config = dict(
    arch='uvit',
    model='class-conditioned image flow-matching model',
    dataset='pictures of board games with random positions, seen at a slant',
    train_examples=48750,
    image_size=32,
    horizontal_flip=True,
    conditioning='class',
    objective='flow_matching',
    cond_dim=192,
    targets=['more pieces'],
    num_classes=3,
    cond_dropout=0.1,
    logit_normal_time=False,
    norm='rmsnorm',
    norm_position='pre',
    activation='gelu_tanh',
    head_dim=32,
    fused_qkv=False,
    qk_norm=False,
    layer_scale_init=1.0,
    parallel_block=False,
    dropout=0.05,
    inner_norm=False,
    moe='soft',
    drop_path=0.15,
    num_experts=32,
    moe_every=1,
    expert_mlp_ratio=0.25,
    slots_per_expert=1,
    shared_expert=True,
    patch_size=[2, 2],
    layers=10,
    width=160,
    positions='learned',
    residual_init='none',
    optimizer='muon',
    muon_scale='match_rms_adamw',
    lr=0.0024,
    momentum=0.95,
    nesterov=True,
    orthogonalizer='newton_schulz_5',
    adamw_lr_other_params=0.0014,
    steps=7900,
    batch_size=256,
    epochs=41.5,
    lr_schedule='poly',
    final_lr_fraction=0.05,
    warmup_steps=150,
    weight_decay=0.08,
    adamw_weight_decay_other_params=0,
)
Rows from block 6 of a small class-conditioned image flow-matching model, named by matrix and row number. Rows with one number within an expert belong to one neuron, the router's apart. Each number is 128 + 32 x the weight over its row's rms, rounded and kept within 0 to 255. All counts start at 0. After the name is the row's rms in percent of the matrix's.
Before each expert's rows are labels from the 100 images, of 14848 (inputs lightly noised), where the router gives the expert most weight on average: "peak at" is the part of the image that holds the peak. Only what is clearly more common there than usual is listed. The data: pictures of board games with random positions, seen at a slant. In brackets: how many of the 100.
# router: slot weights (model.blocks.6.mlp.router.weight, 32x160, trained with AdamW), inputs 0-159
# up: expert up (model.blocks.6.mlp.up, 32x32x160), inputs 0-159
# down: expert down (model.blocks.6.mlp.down, 32x160x32, transposed), outputs 0-159

# expert 16
peak at: bottom right (38); bottom left (30)
router.16 087 [201 166 120 147 144 174 132 134 148 107 139 118 172 105 173 152 129 121  59 105 142  68 137 125  60  90 118  97 142 108 111  79 159 102  96 163 175 125 157 152  94 160 172 185 152 160 183  92 135 114 127 103 167 143 142 136 162 158 139 117 163 129 143 140 197  81 154 156 192 147 183 137 142 167 144 129 106 145 145 135  63 113  79 109 143 117 127  73 102 117  77 147 120 139 184 151 127 141 188 104 148 126 195 177 122  94 170 113 150 191 162  92 125 124 133 154  99 157 137 111  82 115 137 144  99 167 108 157  73  99  69 100 128 160 138 138 138 116 136 147  98 151  90 207 139 143 171 186 103 150  97 143 191 142 109 146 106 103 115 137]
up.2 102 [118 113 147 112 197 103 136 115  95 137 137 157 138 106  94 170 100 136  87 136 126 147 114 143 109 146 147 128 117 125 115  93 145  89 154 116 127 119  96 208 158 144 154  92 134 122 130 128 157  82 130 130  97  35  86 108 163 111 136 126 137 175  63  90 145 105 102 131  95  71 146  87 113  92 109  89 126 132 131  93 203 140  89 152 124 131 114 142 173 161 186 105  51 139  98 129 126 117  54 110 126  89 117 139 116  80 123 174 107  58 125 105 134 170 103 162 145 104 203  71 182 113 156  74 114 157  59 144 144 136 156 205 134 126  76 121 149 126  52 153 176 106 131 146 107 149 108 100 155 143 157  81 117 117 145 168 105 131 110 138]
down.2 096 [100 125 115 139 131 123 142  60  68 129 143 133 137 159 134 124 135 155 160 159  73 136 140 109 109 136 140 127 146 148 180 146 103 133 104 143 110  84 146  99 156 138  86 119  64 110 127  91 101 152 154 160 168 150 149 167 127 188 121 151  47  88 203  96 125 151 127 163 174 180 117 152  89 170 146 124 156 141 163  89 144 126 148  98 125 102  64 129 102 103 120 145 155 113 145 123 171 158 176 141 111 151 131  83 136 169 109  61 191 109 120 154  58  68 155 116 115 152  92 202  82 170  95 153 113 109 132 110  62 160 145 136  70 181 171 141  67 130 139 181 105 125 142  85 145 121 102 161 133 160 122 111  96 152 107  74 172 162 134 100]
up.3 087 [164  94  80  84 174  73 105  75 158 120 154 178 157 119  97  79  66 109  98 142 125  97 152 172 117 165 162 189  95 137 171 136 136 142 143 102 106  30 120 100  49 159  85 173  85 122 100 129 134 123  88 143 161 168 164 116 172 181  93 119 113 106 121 168  96 119 157 137 100 118  69 152 137 160 144 181 113  88 131 114  79  89 101 145 136  99 113 150 126 116 138 118 139 153 127  78 127 143 175 127 126 156 175 123  85 116  91 114  99 150 112 161 144 148 209 158 167 155 147 147 112 129 128 139 127  66  91 167  79 124 150  94  87  88 184 137 117 147 163 146 135 164  69 117  90 127 125 103 176 103 160 127 121 137  87 106 102 119  85 108]
down.3 094 [104 114 153 165 108 183 163 182 127  56 140 145 125  93 104 125 142  98 167 132 155 149 147 123 107  86 118 114 119 112 144 133 150 155 119 149 161 172 111 115 210  36 175 124 133 112 173 175 154  88 115 105 149 151 147  84  56  52 125 121 136  77 125  73 156  86 123 153 131 122 155 139 154 124 131 103 140 168 127 200 168 161 142  94  90 191 110 123 140 110  83  97 148  97  93 130 120 115  89 135  91  87 111 188 160 156 170 108 121 112  92  86 120 142  57 103 128 101  98 107 162 173 158 110 148 127 142  79 193 140 147 161 121 152 127 124  96 171 100 166 144 163 171 131 174 115 193 139 113 140 111 105 122 105 151 152 128 141 192 142]
up.4 096 [152 106 111 138 170  55  94 116  57 136 176 151 149 138 141 155 108 166 148  76 177 162 114 146 131 130 104 133 102 134  67 171 128 128 167 122 121 184 107 149 164 104 149 135 134 104 153 135 164 143 107 166 145 126 132 123  66 142  85 124 235 104 100 128 176 103  88 119 114 129 124 136  96 173 195 133  85  93 152 141  95  92  67 111  96 158  77 121  85 165 149 132  83  74 113 169 121 150 119 177 154 118 138 180 117 127 108  87 136 133  96 106  98 169 117 147 150 167 117 148  94 114 166 120 150 149  98  93 140 160 118 201  90 156 124 183  66 165 108 144 170 132 153 108 120 139 182  87 178 157  92  81 111 133 103 108 155 121  87 166]
down.4 095 [ 91 132 171 123 177 114 154 176 105 123  61 124 134 166 181 113 147  94  79 141  86  97 160  67 137  92 148 119 158 120 186 158 108 117  93 157 176  80 113 180 121 110 111 112 113 112 125 103  98  58 131 100 131 137 155 102 124  79 148  49  95 141 123  91 100 114 152 131 140 122 121  90 146 120  90  87 100 123 174  92 144 154 105 162  79 131 159 105 174 125 197 105 129 202 158  65 170 126 115 165 113 211 182 150  83 144 149 108 140 156 151 155 133 103 142 115 134  84 152 134  95 140 116 134 105 156 105 176 164  92 139 155 132 125  85 129 232 100  95 122 141 126 112 207 161 130 114 134 110 107 155 145 102 136 112 119  85 137 142 137]
up.5 102 [120  93 119 151 162 199 124 170  82 100  91  71 159 127 110 120  40  98 137 169 156 138 159 151 184 135 125 116  81 136 185 170 165  97 173 103 146 142 109  88 129 145 176 154  82  69 143 165 127 144 113 177  63 166  90 176 140 131 129  94 159 125 194 117 107 174  83 129 122 138 151 174 134  85 112 123 119 212 158 102 182 141 131  88 123  78 135 128  80 130 175 127 146 136 143 141 133 108  77 114 148 105 120 120  81 147 143 152 146  78 149 158 155 109 152 101 100 160 133 101 184 148 156 120 157 152 152 109 110 131 117 131 148 153 158 103 179 120 159  76 151 124  81 134  71 104  77 102 163 126 110  91 128 170 107  98 134 118  79  75]
down.5 111 [115 127 145 142  77 115 113  90  84  85 129 129  93 112  86 142  95 180 165  83 107  74  90 115 135 164  80 119 145 119 135  95 107 150 158 128 108 119 202 202 165 113  57  95  95 154 155  75 122 215 124 150 118 121 131  90 121  87 108 150 148 118 105 187 152 173  79 149  95 115 141 148 100  84  85 177 150  72  95 145 117 137 155 127 104 177 126 104 136  97 118  88 142 176 121 169 118  92 118 130 126 132 172 167 170 141 150  83 147 134 103 108 172 106  91 118 136 146 146 133 152 141 138 154 195 122 139  64  68 103 129 148 105 106  99 178 116 153 125  91  78 166  96 107  98  93 112 134 136 101  67 112 150 177 140 212 155 111 120 134]

# expert 26
peak at: bottom centre (30)
router.26 113 [108  96 142 163 113 169 123 149 129  99 161 128 120 121 142 156 142 106 116  45  86 115  72 103 227  91 103  89  82 152 103 123  93  73  95  91 121 143 127 151 186 192 137 136 171 185 127  78 163  62 144 146 123  98  99 104  99 113 152 142 126 153 179 106 106 107 139 130 171  97 136 128  76 116  67 156 110 108 166 117 122 136 148 147 106 143 158 149 143 138 155  82 192 157 173 144 107 110 171  68 124 126 129 103 116 146 133 174 148 147 121  74 161 164 121 140  77 105 175 142  99 126 123 107 130 150  56 141  84 103 157 103 146 114 136 166 144 163  65  90 142  75 114 133 100  58 111 167 138 139  77 133 140 121 167  95 122 157  83 169]
up.2 117 [139 139  96 135 179 101 130 112  63  96 151 141 111 170 116 104 120 150 134 142 125  78 170 125  47 167 119 160  67 157 107 155  99 110 192 119 138 166 125 142 102 117 163 103 114 105 108 110 128 167 128 145 115 147 166 103 147 116 152  86 125 110  80 121 187 148  86 109 150 151 109 104 158 101 113 104  91 170 123 119 157 143  88 112 132 108 101  85  78 168  88 102 113  83  58 108 183 144 109 142  87 138 131  99  92 116 169 141  79  87 142 208 102 136 155 114 137 125 121 127 154 121 155 121  95 111 185 103 136 201 148 151 192 204  94  88 135 126 177 111 140 145 156 110 131 194 194  86 111  86 131  91  91 173 108 102 110  63 150 141]
down.2 117 [140  57 101 107  76 116 133  87  64 121  66 133  87 148 106 162 127 144 152 115 135 145 137  97 100 115  93 116 176 165 180 126 150 105 155 133 162 111 188 118 147  89 166 121 122 113 136  61  96  98 162 123 151 122 144 172 122 155 163 165 127 146 118 229 116 151  58 168 132  93 109  88 128 132  68  91 176 130  42  90 128 142 131 116 125  99  75 134 115 103  93 172 103 121 171 133 130 114  88 141 162  71 132 136 145 108 148  80  86 112 117 159  90  96 110  68  68 173 158 108 145  95  94 181  99 121 165  67 115 113 132 112 138 159  89 137 137 140 166 169 150 151 147 111 151 116 153  78  89 104 137 110 157 119 103 184 117 104 107 119]
up.3 106 [160  98  95 120 138 138 105 109  77 116  96 132 148 151 116  89 125 145  92 196 145 101 206 125 125 132 118 156 101  78 158 178  89  52 147 123 122  22 111 114 105 108 151 152 138  75 144 109 164 111 110 184 192 118 177 142 144 145 198 125 114 136 167 140 117 145 114 154 124 126 134  94 105  95 125 116 115 150 160 154 150 146  68  95 144 103 124  79 117 102 110 108 110 117 124 137 185 120 120 152 120  50 186 118  99 107 155 114 157  88 190 182 134 159 113 124 131 122 114  55 156  83 152 131 114 103 114 133  89 152 131 149 159 143  88 113 116  99 187 179 143 171 113 132 129 196 182 110  92 119 200 121 132 164  98 110 116 106 107  95]
down.3 102 [123 153  95 122  89  73 117 178 160 170 163 148 115 141  83 177 176 108  76 107  91 137  70 167 143 146 120 142  93 109 150  85  84 137  91 175 125 136 100  88 113 157  89  95 117 170 144 106 126 178 133 148  86  67 165 119 127 138  85 120 164 144 141  97 144 165 119 161  26 142  77 161 150  82  98  98 108 109  88  71 102 116 128  94 110 100 114  70  97 127 106 158 137 182 169 121 133 103 170  88 161 112 139 142  80 112 166 103 146  81 187  90 136 111 137 116 153 125 162 125 114 119 146 110 170  73 164  96 141  95 140 148 178 102 100 115 129 149 161  81 103 165 145  86 153 117  98 125 130 200 123 171 103 190 122 103 114 181 129 141]
up.4 118 [108 118 153 128 148 122 166  97 208  94 103 139 148  55 109 122  74  98 109 165 160 133 196 110  95 146  85 154 104 120 156 123 115 115 199 136  86 225 130 122 119 117 161 118  98 120 141 197 112 123 146 134  99 140 113 180 144 149  98  64  96  76 124 136 125 172  44 136 116 133 192 150 112 148 162 143 119 141  93  70  95 129 127 115 112 110 120 112 136 124 129 173 128 155  94  85  94 148 153  77  87 104 145 127 118  93 142 112  72 105  86 138  78 125 130 101 139 103 154 115 142  96 121 119 122 154 138 126 146 105 172 129 148 190 137 105 161 129 152  68 122 162  83 112 137 185 119 134 193  89 113 117 202 142 114  76  76  97 173 139]
down.4 113 [171  82  98 201 115 164  39 158 100 127 107 108 126 112 111  73 108 196  94 110 137  86 147 125 154 153 159 134  87 112 115 160 197 101  86  94 151 200 108 153  98 122 136 135 167  55 140 172 148 159 122 124 102 103 103 188 171 117 121 166  74 149 129 165 122 118 158 126 139 114  92 169 136  99 164 109 126 109 111  93 159 167  99 144 168 143 133 187 141 114  96 100 138 165 101 144 141 153 146 107 123 104 162 163 163 115 103 148 140  92 121 143 105 152 122 123 136  69  89 140 120 143  99 131 119  79 155 159 130 152 124 126  77  85 121 126  63 189 161 144  62 167 110 134  82 122 158 180  78 122 179  99  96  83 136 118  79 126 160  86]
up.5 086 [ 79 102 162 126 161 133  83 157  97 111 160 174 138 125 146 135 130 136 153 127 181  66 105 127 127 138  74 116 150 145  92  70 137  69  73 123 196  74 102 115 116 162 151 149 149 124 121  87 119 147 100 111 108 164 166  76 148 150 154 134  63 122 115 101 145 101 154 168  83  71 116 161  93 100 180 150 136 136 117 112 137 115 125 193 138 111 102 131  94 103 118 134 166 114 209 176 112 137 124  75 128 126 133 173 150 133 124  94 144 148 134 143  92 127 115 171 204 146 134 122 151 177 131  35 157  83 109 131 146  58 124 183 105  86 112 143  70 104 159 119 116  79 153 153  64  95 123 190 141 159 149 180 108 140 127 139 142 128 100 116]
down.5 087 [180 160  90 136  94 132 114 106 139 161 104  89 128 140 150 163 127 117  83  40 119 125 126 121 154 109 136 170 121 131 167 161 133 158 111 103 132  93 107 176 175 138  75 144  86 129  58 133 156  94  86 108 158 154 127 145 148 126 117  86 164 177 151 170 166 104 118 111 140 142 205  97 110 131 174 168 134 103 148 142 115 127 101 134 132 191 171 111  87 158 103 141 117 142  36 100 156  95 150 220 124 136  99 115  80  91 145 110 134 103 106 166 179 138 124  88 122 105 168 151  87  77 148 153  97 167 167 181  98 167  89 117 170 155 137 113 105 145 109 130 175  89 108 129 153 153 167 149 131 156 150  86 136 146 214 168 105 109 109 171]

# expert 1
peak at: top left (53)
router.1 074 [117 167 135 122 132 110 100 162 161 150 145 117 127 119 141  69 138  79 139 130 125 123 138 156 108 146 115 123  92 147  85  61 178 116 202  84 128  75  89 140 111 115 156 142  96 136  77 114 124 108 136 122  87 116 142 105 155 111 114 108 111  78  69 101 152 143 224 127 141 108 126  91 114  99  90 113 147 208 196 119 132  99  74 167 123  93 142 122 177  74 126  94  90 136 145 113 165 141 126  80  81 173 115 106 130 142 126 114 118 201 171 132 165  73 175 162  69 134 128  73 129 118 128 140 110 181 165 123  98  45 136 148 186 104 141 139 207 116 154 143 100 144 117 121 155  84 148 111 114  57 123 114 117 161 155 147 105 134 154 141]
up.2 091 [113 114  85 139 135  27 109 125 166 182 103 177 145 109 150 132  91  77 164 137 112  78 105  64 120 133 107 157 111  92  83 106 141 104 100 137  83 163 123  60 144 112 157 134 119  96 116 113  99 103 157 170 179 127 113 158  89  99 101 113 188  84 113 133 159 165 185 161  37 114  70 158 128 175 102  92 152 135 117 108  91 179 155 129  92 136 108 129 154 139 141  86 131 137 123 140 138 159 128 123 188  75 136 141 146  97 141 104  84 157 120 108 140 138 159 111  86 121  93  97 110 113 112 153 137 131  67 150 116 109 123 139 135 124 100 145 157 239 204 124 125 109 164 130 157 177 114 131  78  83 117 150 142 169 119 178 136 148 104 111]
down.2 096 [146 162 145 106 108 164 159  85 165 157 128 132  95 169 116  85 129 140 110 195 154 134 100 130 182 103 169  88 185 178 190 133 151 154 158 130 165  59 101 184  76 165  55 150 133 138 179 119 189 189  63 108 154 102 138 120 115 127  91 147 147 143 120 102 116  61  69 118 169 119 144  99 158  92 114 167 111 123 114 161 137  89 127  88 129 150 115 123 106 133 172 144 149 128 119 101 126 105 153 188 113 181 157 141 140 199 138 141 133 120  96 120 139 128 132 146 120 144 116 168  93 189 183  77  66 112 162 119 139 132 182 139 113 187 165 124  93  74  97  99 116 124  90 134  81  84 114 175 102 128  85 123 107 119 101 134 126 123 119  99]
up.3 096 [119 119 138 157 165  85 119 155 118  89 165  84 194 133 104 165 161 128  91 143 134 148 134  89  97 162 156  66 184 116 151 165 114 120 118  90  68 219  81 144 119 118 115 171 117 191  89 150  92 138 134 102 141 132 156  79 165 153 101 146 128  80  95 153 160 123  98 127 132  91 147 162 114 154 105 137 165 147 194 104 129 165 137  63  71  67  95 147 140 137 154 145 134 137  88  93 116 116 124  63 161  84 117 129 148  59 177 113 164 130 149 147  90 131 153  96  92 157 104 126 114 108 123 131  96 162  83 115 160 201 139 135  67 209 160 135 154 123 107 139 150 103 187 125 131 145 118 102 152  72 123 135 116 119 123 157 103 161  77 125]
down.3 096 [155 112 136 119 126 142 128  76 110 157 114 165 154  92 147  75  76 130 169 168 108 105 131 105 105 139 103 198 126 112  94  83  87 129 195 142 211  75 140 124 127 136 139 108 155  49 176 115 188  77 142 165  94 143 123 201  99 152 152  81 134 143 136 137  94 141 183  78 160 147 112 114 125  95 121  88  86 124  68 101 132 136  77 130 153 177 141  74  98 101 141 127 106  93 199 186 179 106 126 142 130 133 154 142 128 157  95 115  70 112  87 130 143 102 140 172 112  78 112 135 101 154 138 123 139  89 182 139 131  42 117  89 118 127 124 131  93  99 124 111 114 164 142 128 139 143 168 149 130 196 147  94 168 108 123 163 142 110 103  95]
up.4 099 [120 125 116 138 149 153 163 143 139 146 167 133 160 116 157 122 156 150 136 157 137 144 117 137 129 149 105 122 123 116 199 119 171 158 154 148 136 123 166 129 128 178 115 186  82 102 115 150 128  67  94 233 135 138 141 146 106 172 130 103 113 152 120  85 115 133 110 129 130  95 101 148 150 172 123 126 155  89 129  95 159 160  92 129 109 169 166  85 181 235 178 123 136 154 122 147 147 132  70 158 135  95 126 161 118 164  82 118 105 112 125 126 119 110 138 119 108  91 123 163 104  76 178 179  88 163 143  87 116 187  89 175  88 101 139  71 132  73  69 157 165 147 142 130 207 151 125 120  99 108  81 169 101 143  65 203 120  78 128 140]
down.4 099 [102 130 154 193 111  61 125 121 114  75 154  95 124 126 128 172  80 155 154  94 135 180 113 174  64 108 159 139 118 124 130 135  94 128 149 116 105 122 102 113  62 105 143  91 130 190 158 118 114 157 166  26 133 160 148 107 125 111 129  91 148  91 120 177 137  73 150 154  56 122 177 113 148  93 113 123 120 144 101 163 161  88 113 116 106 115 132 166 122  52  66 120 112 109 143 153  90 120 136 134 140 192 112 149 144  76 113  92 173 114 117 125 126 159 118 178 126 123  96  82 169 170  90  70 211  55 132 119 157  99 115  98 109 118  89 133  74 152 151 118  97  87 158 152 121 121 150 150 154 157 143  76 163 141 130  95 152 149 122 125]
up.5 091 [120 119  98 153 108 137 111 147 123 111 123  70 103  96 116 130 161 123 119 108  93 116 130 173 201 107 101 137 164  73 162 123 116 219  74 127 110 176 116 103 106 138 110  87 111 145 100 145 148  80  84 150 187 122 151 199 120 210 127 165 157 174 221 112  53 104 124 163 123 150 111 131 168 142 137 189 138 124  78 154  73 163 155 119 137 160 151 169 108  72 116 157 117 146 101 122 118 103 103 198 130 101 138 149 121 171 119 112 123 112 121 118 180 117 142 100 143 120 110 177  95 137 101 133 124  91 126 102 139 135 126  64  95  90 123 171  61 138 128 140  94  98 126 137 167 132 100 130 133 140 122 164 166 175 105  98 159 180  63 153]
down.5 102 [109  80  86 117 131 126 161 149  81 116 183 102 127 134  90  46 160 108 100 140 118 155 122 122 154  64  79 167 144  80 129 115 129 139  32 109 129  66 114  94 109 152  97 162 130 118 158 165 162 128 101 172 159 172 123 166 113 155 129  93 121 140 162  91 137  71 155  55 169 140 132 140 117 122 157 174 144 129 129  88 169 209 131 130 156 138 156 153 124 136 137  81 126  84  70 129  99 140 125 103 195 111  83 158 158 102 114 118 118 106 108  85 130  99 131 128 101 113 137 133 113 191  89 170 113 107 101 167 127  92  95  94  45 182 133 148 137  89  85 126  83 122 162 104 161 166 140 136 145  82 189 124 147 142  83 118 131 149 144 155]

# expert 19
peak at: bottom centre (34)
router.19 087 [ 89 126 192 136 112 171 155 146 103 125  88 138 150  78 105  94 109 117 133 161 128 134 148  75 126 155 122 120  60 156 165 129  93  79 138 149 132 135 101 122 167 165 170 174 137 167 145  72 136 107 156 147 118 145 178 103 113 199  88  74 149 175 139 105 140 110 102 133 145 125 122 138 124 141 139 143 144 203 175 149 106 159 153 142 138  83 198 125  94 110 140 152 110 119 104 133 148 131 104 104  62 117 117  98 149 124 111 129  75 123  95 118  89  85 134 130 101 150  88 131 159 125 191 109 159 109 121 195 103 102 136  94 156 143  77 126 108  78 135 210 164  61 140 119 203 154 148  97 197  96 148 130 149 127 160 163  91  49 156 167]
up.2 101 [112  94 150 112 167  70 131 162 119 116 109 133 159 101 149 149 149 116 109  89 123 129 172  90 120  90 111 186  83 157 122 134 100  57 130  95 169 116  69 155 127 131 108 128 149 142 131 124 169 162 114 147 133 131 122 125  85 129 120 110 150 153 102 127 129 132 124 209 162  81 194 141  95 167 124 137 126 130  79 122  61 109 132  33  91 117 146  86 146 136 163 125  92 143 122 107 111 162 190 139 149  96 111 131 127  96 119  74 110 103 122 194 170 155 116 125 103 181 175 114 119  25  97 134  84 156 140 161 175 137 139 100 150 121  91 163 102 107 195 173 151 112 134 154 132 144 180 138 109 100 114  51 123 182 125 131 133  59 150 169]
down.2 101 [148  73  82 143 170 119 120 101 107 147 152 137 115 144  74 135 110 111 131 139  57 106  85 105 175 228  90  97 136 140 146 104 179 138 123 141  48 126 140  82 144 164 138 105 112 151 108 110 130 149 120 133 145  54 133 142 113  82 145 109 140 137 111 149 141 103 126 107 103 188  43 151  88 136 106 116 106  83 198 130 163 148 124 146 150 136 149 209 153 135 131 156 125 113 139 142 133  87  91  95 118 125 145 128 115 160 127 196  96 130 144  68 134 130 132  63 148 120 117  94  69 163 134  77 137  61 159  64  52 129 152 150 116 153 129 131  95 103 120 122 125 160  92  92  90 126 131 103 149  89 132 176  93 133 155 138 128 165  68  94]
up.3 104 [126 106  98 169 167 121  97 127 142 143 109  97 150 156 126 119 112 133 151  89 112 121 167 108 138 149 135 149 109 139 129 129 114  78 180 131  95 142 159 152  74 145 133 113 200 123 115 151 142 119 128 134 125 137 127 128 137 100  27 131 165 146  99 157 121  97 107 160 133 134 148 140  94 202  82 151  54 129 114  99 170 121 120 112  94 161 192 144 130 158 140 107 177 136  75 120 122 201  95 114  91 125  91 127 126  95 173 214  99  98 129 145  72 115 119 132 119 107 140  19 126 152 152  97  92  97 104 160  80 177 163  96 146 106  90  93 122 119 121  97 172 155 169 137  78 110 127 116 119 105  95 174  92 229 133 104  95 109 113 165]
down.3 099 [160 130 108 144 137 151 107 155  61  88 161  86 126  84 110 108 157 113 172 115 159  98 120 154 118 123 149 129 140 179 144  99 125 180 138  67  76 138 113 158 160 107 146  97 155  87 187  85 127 145 138  81 143  95 118 147 122 155 168 163 162 140 171  98 162 158 142 131 142 127 112  96  84 133 181  86 158 139 125 136 176 155 148 100 159 128 108 146 151 136 120 204  49 138 167 133 123 105 143 122 172 152 116  92 108 137 115 124 111 157 171 161 165 118  52  95 179  83 134 164  64 144 165 100  90 175 128  61 138 172 105 129 124 146 195 167  93 167 137 183 117 149  97 140 167 149 110 187 163 109  96 104 101  57  97 125 171 130  84 115]
up.4 097 [ 90 117 154  95 143  95  79  64 162 120  90  97 148 134 207 135 121  74 172 180 103 122 130 131 113 164  94  70 139 132 150  90 150 106 112 118 182 140 114 141 129 105 153 173 167 120 121 117 130  95 151 132  64 177  97 102 121 174  99 155 152 114  60  82 162 149 167 107  95  87  88 112 175 130 109 154  75 142  74 194 164  96 167 118 146 122 137 167  44 124 107 137 131 102 135 192 143  86 143 143 146 160 151 181 168 125 103 111 107 125 146 158 112 134 169 149 108  97  95 133 112 199 152 131  89 168 160 101  95 124 121 113 138 130 167 128 147  64 153 135 106 137 148  66 158 117 107 137  79 105 124 111 121 147 203 146 113 171 141 172]
down.4 101 [138 103 122 162 136 128 214 153  81 149  92 111 119 100 128 137 102 171 153 151 186 111 170  78 153 106 165 164  85  97  86 138 108 163 148 132  95 104  54 134 124 135 144 123 119 155 128 179 133 135 106 104 121 113 155 169 105  90 186  65 130 140 206 179 121 113 111 118 166 109 161 125 133 127 112 126 194 126 132 126 105  95  85 185 117 156  88 162 130 134 196  79  86 103 100  94  75 185 153 191 104 103 115 136 103 118 151 131 147 151 110 161 152 115  66  89 139  98 101  77 127 105 101 114 132 116 108 195 128 165 139 127 117 117 143 103 131 197  93  97 177 130 124 191 173 105 161 153 141 198 139 111 146 138 117 136 182  87 140 133]
up.5 098 [ 85 147  73 163  92 104 158 135 178 137 107 112 131 111 130 116  76 222 160 178 102 170 104 145  84 191 128 122  86 140 144 161  85 110 153 128 162 138 108 139 135 115 156 155 144 104 209 122 125 137 112 166 105 148  71 113  94 123 145 101 193  69 130 129 138  76 168 173 119 107 117 172 145 144 155 153 104 133 108 162 118  94  89  29 159 138 105 153 116 127 126 153 165  76 131 170 157 190 147 149 113 145 171 118 119 129 107 102 152  83 164 107 137 121 200 123  65 109  73 100 153 170 129 100 134 148 122  36 126 100 113 155 131 111 134  68  95 147 154 130 179  94 149 144 173  96 132 158 138 123 119 168  93 109 133 116 121 129 125 125]
down.5 101 [156  68 154 110 130 133 135 114  54 150 193 120 136 127 170 169 167  88 157  92 140  79 126  97 139  76  86 144 145 137  96 175 117 172 114 106 134  53 117  95 129 121 109  94 145 177 133 138 126 145 125  96 124  96 134  41 149 105  95 100 135 173 105 122 169 191 118 110 146 126 112 169 108 128 126  67 131 100 171 122 174 118 181 116  24 155  56 121 123  98 108 152 125 151 165 113 138 142 144 111 154 139  80 138 190 122 120 149  82 127 125 163  96  64 107 117 123 173 110 144 145  70 109 107 150 123 108 105 100 179 167 127 111  90 128 170 102 126 131 104 176 127 129 161 118 170 152  83  72  77 136 138 135 187  79 120 115 126 141 101]